A small image VQ-VAE, trained from scratch.
Training: adamw at rate 0.0024, 7300 steps.
Rows from block 0 of the decoder of a small image VQ-VAE, named by matrix and row number. Rows with one number belong to one channel. Each number is 500 + 40 x the weight over its row's rms, rounded and kept within 0 to 999. All counts start at 0. Numbers have three digits each.
After each channel's rows are labels from the 100 images, of 14976, where the channel reaches its highest value: "patch colour" is the nearest of a few named colours to the mean colour under the peak; "responds to" is what is common among them. Only what is clearly more common there than usual is listed. The data: abstract colour fields from 500 small random pattern networks.
# convs0: first 3x3 conv (decoder.mid.0.convs.0.weight, 128x128x3x3, each kernel summed), inputs 0-63
# convs1: second 3x3 conv (decoder.mid.0.convs.1.weight, 128x128x3x3, transposed, each kernel summed), outputs 0-63

convs0.116:492391446461429457482465509446460515481492537474520468478516498487406521446433433531434430490445517515477494513487461478489500456501549473599520443492459469477497509488434474467456508445473444
convs1.116:486491495478475549542489527460488514537491543564612497604490615578450509518494442517492541560522584524479518514480534470515489473459533549531460533550461499561548525520458529493407547497533530
patch colour: pink
responds to: mostly green; smooth

convs0.126:480538554456500501458478442466501554470473454442425509489469503497557528477516511462415516477487502469564508496483466433539440458467404548432445491493461487564498463466512492414518472460468486
convs1.126:491476524541520488489554513526538478512533433529524524469487477480507469488474481545562490473497482537474514500506440514498543524484463528476590462478523498461401525515528448554477415514453501
patch colour: purple; brown
responds to: dark

convs0.119:456524524496525471567562417539578505444485536520479410537420519517515463554511454552571440525540507517497522445440463521533431488477509538500457508520473513381492490521542516580484522559533405
convs1.119:506463562564540492489459517551521461507468434512499521471513478462538480492472469532500547459499473463461532567481439484461485505486447524463590486467476503530396531509536447508478405448437545
patch colour: blue
responds to: mostly blue

convs0.10:484566465490524448669557545538483503492506482544579568471527480604523487520536472547545470492548510521531553531555476493537539537491503485516555491531513466417541494466580498527500508518488435
convs1.10:470465549552534507339433528545512472517474431521573543484504496464535457485498478520540501461483483488480534458472478524469471504512462512477551459489483514527425533447529465508491435485467551
patch colour: purple
responds to: mostly blue

convs0.106:485410480504469500452475473441436504499471472480469507438469486399439494503446407487544515533501467501479441507434470511469466478546510468446489410470465454452461506451492444470412420451472445
convs1.106:506413516485535504482489525538487576510425556450503499418504453432526483474508445421569486440441521510556501513550489487504535513507507506403486517574533498488512546522593539583496501509501445
patch colour: purple
responds to: smooth; mostly blue

convs0.41:498483500415470507503536576491455470464466484528545518506526520507501518501468487463547518510389502475486467582483486498480446538560475498489521481493467488466370479631474490554492514551511514
convs1.41:517437510537580479450466438563473459530484441503505505465490480459552441464479450533476504443596478467456585494524442497453567498497456555476556493467448482505439581403544456491490432461445479
patch colour: grey
responds to: fine detail

convs0.18:527444551496499557494518580497537492407555529488460549507522526450535516534490426420555564516511519537443463573510554538513550554583533477460496490513454528529530494523464520562466516543539571
convs1.18:492467528580545488513512489546489458522464417508500518487496488477531430466483479535509508461487471454463543515470425483460489497480445528494586484462501503495407538503523437498493410472422500
patch colour: grey
responds to: mostly green

convs0.19:479526408506499443460409443510400491493469474486467495497489467528501497470491527436445403459487492516514507416482515533398478453471468482524477510493532485464480477434510466425523467437483424
convs1.19:477510538512482520459538572505534486463525447506475579504521495497504530542471500490571587497435521497487483618539459511516502573490427498488561577501474506529423486579487458624473442500462562
patch colour: green; cyan
responds to: smooth; mostly green; dark